A small image classifier, trained from scratch: arch regnet, held-out accuracy 100%.
Rows from block 10 of a small image classifier, named by matrix and row number. Rows with one number belong to one channel. Each number is 500 + 50 x the weight over its row's rms, rounded and kept within 0 to 999. All counts start at 0. Numbers have three digits each.
Before each channel's rows are labels from the 100 images, of 14976, where the channel reaches its highest value: "top examples" is what is common among them. Only what is clearly more common there than usual is listed. The data: rendered made-up planets.
# convs1: grouped (9 groups) 3x3 conv (model.blocks.10.convs.1.weight, 288x32x3x3, each kernel summed), inputs within the group 0-31
# convs2: expand pointwise conv (model.blocks.10.convs.2.weight, 288x288x1x1, transposed), outputs 0-95

top examples: rings; cracked ice world
convs1.11:461458465504348497460460483482468483489489483442492474446412458505479480483356534503483443445527
convs2.11:482504399571464468386511552514430532512573465526463467503449564489520508649411545423519455487511500463469473475449571378546557557569541485522510504522458536587522513513517510530472610581567552550498529498534525482505450485503513438396499510471551473445477596519466654495522492483474487492

top examples: gibbous; rings; cracked ice world
convs1.118:432569400551539507437533457418413444540484573551507529533450546536532487541526440455457447500527
convs2.118:436477410407390518418398492436414464394496446471500437629515495469534527486467598480570476504556431543468522437528529521495550465637527531531507524381479509458550301486508507434446560493487448534496536473445468482475470488485462404469619546500479536488509413487496469497509550460482499443

top examples: polar caps; gibbous; desert world
convs1.66:456456446467451501442453510470454360535550461475506486507472345488430479499456491515462487469489
convs2.66:562409495512528456518517478450507507439408477563460534424489519466469523450426446553488528536449518510487522508505459509491365488507547453460525535492600560521569437490472491405493516460439504350509537517502408509514472573456485474503468463582435410447573494563539406526472438398580541535

top examples: full; cracked ice world
convs1.3:528486470455492465588448590529531519522468593462486511549457590457473513445511449467408448423556
convs2.3:489518515399516414469453459564540384546479515490466465550520489523409506384618411467533494496357533557550450576485445448486391519531520397503521509505448428487503448528553556525498391533474443518475553532510527501547546517577431491489520505437496421583473514500500458519498363526491530585

top examples: moons: zero
convs1.214:489465403568457424537487436473504440495521501462506520428424510543419456460526432607449491461471
convs2.214:593456576487546525498518507573564545492521437485514549437393433558479439548551570545454582445519476564558547511502579593511539531486631512544456623551522550452514479535502540486492499485503540466434482391480496504603567395495556521509443527476492495529592516568451522361463503503455526478

top examples: half lit; cracked ice world
convs1.192:516421495480402523479411525417399494496508499423477498527477446504468438431471474443515424425512
convs2.192:468504518543509408497529500446499546541525533376496471532640473522447538499510464417635490528463499529498423499444534447469456538557484385516495505506405376463520586564482545514625602538522481637517492464495548456528463447485476458458580487492525404530468548457655534529481460558669500441

top examples: glowing rim; gibbous; desert world
convs1.221:451494506481524450597524461525554519501645542498491567542491595494482475486501475600580542511486
convs2.221:531483424502509487481392570528479542455506523544522492413551502486527531515449452496497530591535549499544444506468457469559447515477470496521506470473507507579495512551530447487454439504528520335499560596520489516601517512559534538549548506493452494540521515521524517612579495462498499600

top examples: polar caps; half lit; lava world
convs1.7:505583503478452428458480446523479567501469538521463516406542431584558486418496460389466509474538
convs2.7:494518513561500474451456515514436549512556506462558581474427447566340456488554454501463533560374535513511581524476520447485464563487618451483540559515528486489479490497465581513421451504555510485512415569473544543569513463510514496543440548533533463527486485485461499561477377495439460530

top examples: rings; cloud-covered world; cracked ice world
convs1.174:492349526444502454478484465467518538409509502426493464542466481369471556526473542456504496468480
convs2.174:497546477515490503550493513438489527421611479509409523492504537601477471514509511535478499523493595525536487539504489440453488411532602509524556534527513514528605492557477413459492529438510418452520478561470538596470468507507434519478534520512635514489532480473529472555534493524529412531

top examples: full; cracked ice world
convs1.18:470499445494468455565430572516491488519503578456509452537454575438438488443426473407433448436536
convs2.18:517529488444498402471449484540548414550481556494488437528531492504461543444557390495519445511343509527507473518514489439496402543585532392472546503472476420524506517522566574524525456533507446563493570549517562496498492494556432458485610512459507405597417468471518523508546385520510505508

top examples: moons: three; desert world; crescent
convs1.278:467537467500514450394459490447460461438506479468506425504417504454404472479479524453464430407420
convs2.278:510491448482458464470447488466510441481469507496476476493447455480499448592516515371508468487489492488469515488372523439565497519370539470564449641434442437499487517556473495529487476524538485467281454532545515499495500429448408487412508499462516505436521558482459560452508471492465512514

top examples: moons: zero
convs1.200:396473424518443393529486404476502433502462500482506493449491536526499460471569414556512510471418
convs2.200:597459515435471524451475399535521458512501479428543473495367493532475411483504598554434503432519515511490500492520607431538524489546621500474427604480551512449549460464440540490480488491437514450419438403495443459564515379434472533445458552467510509464537477501438527383480482506482483427

top examples: rings; full; cracked ice world
convs1.126:495453474412509528537432540508520587559524512542568440594531578454417500515422439530503541473521
convs2.126:494539477451566458578525556599398462530468511472498483543460479530465442554574471431510560548401555450500492484439482485509422549522545454427417548435458436546506360482438564533432527528517491495541476543470514550539533405474531472532505445438493441557548522524474492440542439503469462501

top examples: polar caps; glowing rim; full; lava world
convs1.209:483512591496538559555536427536594546482454449505556518438517599506538489516546590577552507519470
convs2.209:476563479480487499500444480481436508531472531519537478565464499502551460492450532445337469594533600511493482475469528503560559489550476501432503475468545537536578359404517452509530488480417448463524551519475412503426476500477563554523483570524500517457535453522451481513624512466499473567

top examples: polar caps; gibbous; cracked ice world
convs1.9:490517511510515510391536387510507514506509448523502499405559406591555529511531491439569535548448
convs2.9:537494546486474413491525521445529444491436498526544468378458565457489489531464403508520484483442494508450488516494465482435409464469512418497489526489533464573542498507511384496426340427536418475539525478488482468463435520526517464472444424471442413476500491482469475486480424441492477584

top examples: desert world; rings; full
convs1.135:457484399472623424349508487479521469472471460472461559505486494492518551477495450476482488439472
convs2.135:476422469525541455463518619542403474529522506576552487501439445487487433532471447505506552555462571482483503480508430478541512526447499461475479432451572530519578469464416423534445518500479537438480415569567489542451574572473565441517489469504476434432534620481462518559427446483415498630

top examples: glowing rim; cracked ice world
convs1.262:421499441519347548486516473514497490367480459512514446460463513478452531454532501532438530503439
convs2.262:445503507534526478501495535506449506482556470465507525526494472532462454517510496415528496554440491536530493524384436530556502519437453515537496487507338478445439488570463490523488478589584514518536391572491550478534547453548390465471486510443520477493517588500505573624468509518498530460

top examples: gibbous; glowing rim; ocean world
convs1.110:540399554425503532550453532456519598465513523500521465437498439434451394482453559461468528528460
convs2.110:505479549494506542564507460539602517542504521455568418445582547468540464467496540584455480481604500591567473575585554561576556506557617531513492515457554494496528554477426533518508525508457522484558547483499545468536507514459519562537482489556521519511611463516515459535521562461539505572

top examples: half lit; banded gas giant
convs1.223:478495433494464573446484507494424412470479467497456495510448427430478486496473369448484408488437
convs2.223:545411462453494493473442432488488432487449531454443487494471426465469475437443497505430425549486531457460568456472547433528429453624569465492431556403557499525507469483481465469381463478512475425538526483550474474556459441462448532416543446516440479408489483497480494520532475456498502515

top examples: cratered rock; rings; moons: two
convs1.88:517581433495594515509503465461532418384454473524557527488472495482533441592507471484521586446545
convs2.88:552552431522625509531534366474471531506486488528422531569527478486503497506538526525424589484524604549613524588530487543457480480509443492451506456465577512538617530454510523497508563507559528480484546465552510568531535524477539541604437503526505500499602516582512507560527498485516625530

top examples: moons: three; half lit; cloud-covered world; kind: desert world
convs1.266:498537497472546471487518544493525458460552509468511468538577585559546447415509481571513595408600
convs2.266:466561501497509512457513646471570493398501472486492477453490446486503499572423477472593451625477550524539464539416443495601522492447447538541468458526398493572507517586509429505448480489532466552488451597497526604413543426544429501418476437489488506587533608484523559571597519450522466488

top examples: glowing rim; full; lava world; polar caps
convs1.197:589557480464560580524555533557542476491527415548448407546476552498499547547482563460536530548428
convs2.197:493512476534334559449453513493409556426514493545455543513426457482487396504444547477473451584467531487427474556434516488567499445541422551539636431495516560497508396510484414501480425432490573383489469609558474544401494539505510423448463567531498562483428457488468502584533528504441503513

top examples: cracked ice world; full; moons: three
convs1.159:521472547509556478507453508445614542507535444523474485454471438561613569484473563446447540549564
convs2.159:473456493529580483543520542601444490432433479547521458541479493447487581557490503415477519617474581503529494470428558542555477532519522474401474456466503510562531416412596546472403480537606530414562622574548457525481492523410562485530507501481420474404522514567522515460573496461522479606

top examples: crescent
convs1.74:495573579521560528534519527562618544525490512421484493452504615553570445500477506503548489568478
convs2.74:504477492509564518441514641540548482545478522596511505493541452453536622551512547417542540561504514549536473572416508512525525536469521509547510379427419533460504535499651524514478520552566510472540627632548503583457571568471573477508461501486497513467525566505528597598541540449518429554

top examples: banded gas giant; desert world
convs1.207:503456511436467492564468451453479560486523495426493524444462504472514407430402613534469461439556
convs2.207:490425530480546511518495562547453462504499551577584533475400499496556487494492394449480528559501507551524485549396468514519417493487451506589579498475561543599470491532494487568388514516541471341549547576553472546521544468534602506535482588511489516542537515523423482588596475514404498547

top examples: gibbous; polar caps; lava world
convs1.213:498478565480502659463491530494536443491434411465503396507506527446542459483506561491495466479427
convs2.213:475565457484490494463437471481457500537437539509546473554492488484525469514419523445361484596525611512491487492501539465539549489588484498428487471482548519547579393406477470507533506502443464448509527507499419459421494498488520534510488543523478512448529475528506494536620517447516494553

top examples: crescent; desert world
convs1.182:475505463490472506490492526496473530538493494534486519538500549497449475465510499612283509469549
convs2.182:438497505470394495472454565532416414515532536471539494492481539558510481533471490525475389541476462486474473464515477416485559494478539503472500434448454464453409503486508483519435441552511483540568484555485577481547499482478514505387486439419530485443441515414486557515501494509465410536

top examples: rings; cloud-covered world
convs1.149:494551474534658406469511550470566550508576479563509467524501452509604494543530495473484507497465
convs2.149:535553430452575493502501521518466473463540512479427481565472526494495448552473489480446542583487609542564483512513532458495483531567553473399502516432540496584575398437423524447436573533547493484508539526529539553469528405444516564551510460462541486525581404522513521494607487485499494564

top examples: moons: three; cratered rock
convs1.65:519580475466604479502492475431508530391437500497514543464386502412465545441463528501451491469541
convs2.65:521511543480498521533535398459513580506498557503460543583498484543438450542462522466444573517582537548553534555448486570515494511507532504551529490519508537495537420587383465489491542491521515454383391490529520552460562376495431516506437505509523547512591487513449459558542503531464600452

top examples: full; glowing rim; ocean world
convs1.105:524446589463476528431464503451425511413412521501457456472435484466468471490474572450456448492396
convs2.105:563507549548509431447513464488631542554517531477508450478518466516439528436509409503477512461485468554551470588484584508495428505509584392605490587523462469493482464623539497530521458454469433573503506488463443528596512541555484478542538546513506401578544447498545436547459417571554493543

top examples: full; banded gas giant; lava world
convs1.216:507572570517538517483566448561553494490435483566502456436558501524571549545510517397422555562461
convs2.216:487437521519402508470450468452477473488425481473540499511559494388477503469440450488412443577501468502386536550504500476494452512516466502499541448474481547469504485477507446512423411514605492337499563508482471440490433504422498457429428497507451515360482464485513544494486495460551481480

top examples: gibbous; banded gas giant; cloud-covered world
convs1.281:594548584496502450460503481449478459508565586437513485497434521483427447479424470418593497495470
convs2.281:518447510563375509551495468416499565463456456517523587442537442482498510467425485519485448546482490486404519509510494523487475471498527503454561471509536554461539440396490432481512437432469530372488508496465407470460446541369522468455496501573476511392501422500559468507493495451564467488

top examples: moons: three
convs1.261:385452416503470494470481436522479484459430427502491475434482562419467467492505463544413421448486
convs2.261:446486455449539437461446434513534479514470480496497499569470480559476369562581516418503560437455465520546512481406536512496470521379530443493447576500458455435489513478494552520534564506513473491373482479520514540558537406493472471495531550398472494517550516478499542433491456529497584483

top examples: gibbous
convs1.62:529516487435460524603429429493416494505457509541469447419507496542437486535419499383497520449508
convs2.62:521454515529489570493408515421525484510470467466440513410574552482573530485530595522517515442622403550513580491503538535607593426571575556562475508507473519416461528559483533460456415452435533557494572491538562500498440518457467535502529477521453552496567522506498474484524595461496468522

top examples: cloud-covered world
convs1.268:525452527452543476528388482413424486477493522441504437468436531467427444474459383510519462480458
convs2.268:540474433547451489549497398488526535397514432569430572451512518466493561414519451556385474543452491446401518466518531466501397435583513470341606451471581523521549509394529458444466533463491519467444544543527480471475507532457481463460500568578497498490476351474506421556498474460508509497

top examples: moons: three
convs1.269:465531500468471504406514504512517429539429436542492511511511506417539528578463556481417466640527
convs2.269:512547569494493499497526541555527471517509549412480478527496425502510396535501506363513524465520502550504490552335489537523519507434504503604443523535375492513490517573380515520520502481484495456434424482488535511497492301540488504484449509461454517552559552513498534500531505528505498472

top examples: rings; cloud-covered world
convs1.28:580586558428607461495487493560512552576460418541450536504507487505499556434544550434515505510462
convs2.28:573472615544566562505567386515613520554435560497484508564515522492514481452504530499465541422588428599622481601470503603467524444557487563573524469500463502468462477559471454489516489462460484436537511460510489475479518508464460524556447527521464551483598453556520436514504558481526537562

top examples: full; glowing rim; cracked ice world
convs1.34:490501511434544564526399404525422476528555522550486473419558529580503494534467541446480557544430
convs2.34:579521553546502437579490511510524527478498498535549485326473568514468544516452418558507491545449508462436443518540506515490456536468534462578609539476546512568541463600562419482498398484522514500528562529545508517484467554536568507534442464548488429498484498513486473591448431429494446635

top examples: cracked ice world
convs1.224:589568462522471482509504469495499525368517417541486514464456534436607484468489478482536466543597
convs2.224:471379561527440519449548443461532556476464468528505523497554418496412480446433533516551474455518477530458592531533478518479454517541487490514576536524494540418512412524406485491487478471465530494487514436497410489528448521424515367436463518530431491491483421574548483485464506524552505431

top examples: moons: three; cracked ice world; banded gas giant
convs1.146:449459424434495493462598429462574504487532484421464488493473491485561589469513429473473502390470
convs2.146:454461441605540482411529655538514475423544449548491493434457505491543460576425423498600477515451573486540432514462446403573471533472462470569556399541477495550564439548415438528426540535528449506533433550600411535417490547511476408485506497475501476506525596433472599559507436462459508564

top examples: cloud-covered world; gibbous
convs1.260:503429493451543456510391527414452474450444494410507444449469482474453488431415417476519461496485
convs2.260:459500433585475518537508388521486577438502448623462577495456526502485478448474507588414488529471444394457530429551443479486483507482480506356600458531573575502472494356498476470548538503508604500481483502535472483510555631477517454468451597562497521501441407535513418472465509478489554504

top examples: rings; full; cracked ice world
convs1.233:548473546535528503549594519428473518568553582539454553566448479450547463539538556504534612530513
convs2.233:427549489545493493477483513467393535503489497543529559510437426458534398580470502569461507509483533485482457445537484495519492536556473511465528503437551518520521403396388535477462542520542544448513476493559368520411523524443583518508434522532496516413525502567427515562586487424422530469

top examples: glowing rim
convs1.244:452434542475427451426450539426430434492485460479452407466528537451532455487534557552532496429561
convs2.244:504511561510482522565582467473556490535497513394515459449578482482474435486501518439534516381583466620500624574492501464383523540464487489566509489520437500446472506621409483506536470501484494536524541359453568443487407447509468470457396484489472447516515505518557513486431543541562501442

top examples: gibbous; rings
convs1.46:518507569452514512504423433475412527520540530489534502463597504537494469476591406530484386545468
convs2.46:420575372456519450572397503480480441565497526473430477573550431502505446565478491505478491558512491532536411498524451462498541485575529444470360410367489483486511618431430526489619497486492466564499491459454595453492501476516443563457462497428514452463471551420487532552535466479530505509

top examples: rings; crescent; cracked ice world
convs1.79:394515428455542447582550470435516546522539512514484496556498475437456428505482428497476469378526
convs2.79:435460445483450472498419522545401414454439459500483488535502413423457449485468497436550396562439473509477500520399446519505536484427432508520516477462418494457451465544434531485425443499540435592536456608445513524423469454486450502451513516431471450549439542406502519563489492476493437519

top examples: desert world; rings; crescent
convs1.274:517513509489454554553502600485513520520487513479500561563517521549479681512509511482559557585526
convs2.274:375479516480539494537500550460549507406613395510458471504525479543498501515463524532529525579456574549556446498544540586529485503564592470461532516507503463539596485463510483414508558498558491578451485556553632519556557501518404495555507586481586504550542479459523528531499482404513483460

top examples: moons: three; cracked ice world; rings
convs1.139:557482487485561482525539446443626554500563448468499458482501456561617553522503525458454545477573
convs2.139:464494474528522490387569626533479433460544512506439440559501463513495450519502596471575499526413572461502487492436470480605568516516518473565480514472434545533587527558384470477471520532497529584482438568612496518432485453466524409491521528444545490473454597518475550597463479478434487581

top examples: desert world; crescent
convs1.259:488508482560477613625524521480527598518491491456493543472508431470486610496590528471524495534518
convs2.259:398494495458545485546499582459521497437606413499449425484552514488537556517418538543534496604456582545550491515549511558539491480548547453529528503470474471509587502511530449468513561468541471545457574582530623462509503574507423516558528574427574479515544511407523552539512481427514442526

top examples: cratered rock; moons: three
convs1.69:496503506450483449515513471449538496469458429452536539475473411467430585482432534526346467484454
convs2.69:554410537514534505556488455502569504390510414549361491501535463447473477447438530496402547475573569604563560587466443536439492451510495501596482500473554511506584490583431444396440550435512467429418488521472505572484509481473452563530440494546517490475601372522496428536453504366497532506

top examples: lava world; polar caps; full; glowing rim
convs1.199:377492476487502349558501403505534534493533531483514532460463521507523461483490490533451510494387
convs2.199:487568426497523441537335536463530520467487548519546454466563485484549511542508397520445536571502481507497504494476372520519456453485495449515461495411524507568500547490519484460532408448518483499523551500491552497539440506589504535517511420528430432543559560513493498538591444478528479546

top examples: rings; cracked ice world
convs1.90:437579519571493508559527518532619571489505501566535520544539493523559471572539575522500515538602
convs2.90:430501474517563455502577666552535525506564528497446511438532451517522499592486494463590476560483572499548506533443547488625503564556491456578549522518435477537551498603448553515485508550598505568512473506623472524515533480551562458541533494399558495549492587562561593511536500505530557466

top examples: moons: three
convs1.279:460475480440512409446479493439472404503477472452496406496424437513421488498436499412451462482443
convs2.279:499469454484461466481461452443528481461468472494475480519460449463465435568459522354500477478504481497475493496365521403556481525385525478541443641414456441462510490561456456492496513531549481443273454511553506521476483401438404479404499534464505507442537529463470556455495455484487539491

top examples: moons: three; glowing rim; full; cratered rock
convs1.250:516412491491498609469480570429491469414496413479460485527556491445519470534488531403500406537508
convs2.250:575491511449512483534421469472604581505511536505510423443597478496493515523477493527482524524619537551517499586485448508546506526452571490550456589383546475565517530558508480473530429456464523393539579523527553514560491458535515579511524458549503488512554405549498411505541531414547495572

top examples: full; moons: two; desert world
convs1.128:522446478515527447397494545440586501461496429496478438498486432454537517449572525448442607505556
convs2.128:487466467515547490490528524514472473461439489588462465520490492452444543569519470416551516548444556511496491506418534504487429569473483475431544417497455519547520449432641512499464555527592533487531609584568508518406471536368551475497502443446472482440523501536530575503567482479531438581

top examples: crescent; desert world
convs1.270:393437398508436540511458533475462515498423393454493505527506495544501557511509446476401533554510
convs2.270:476497518575571499535495516512478466465530431513509436525547504436569545532457470529531469587459489504537461492503460535603532397504452544557510460463433498403513552541482439554546516495542409534503472540459628434434537559500348497530545420461531484486534626334544560603497501515538453486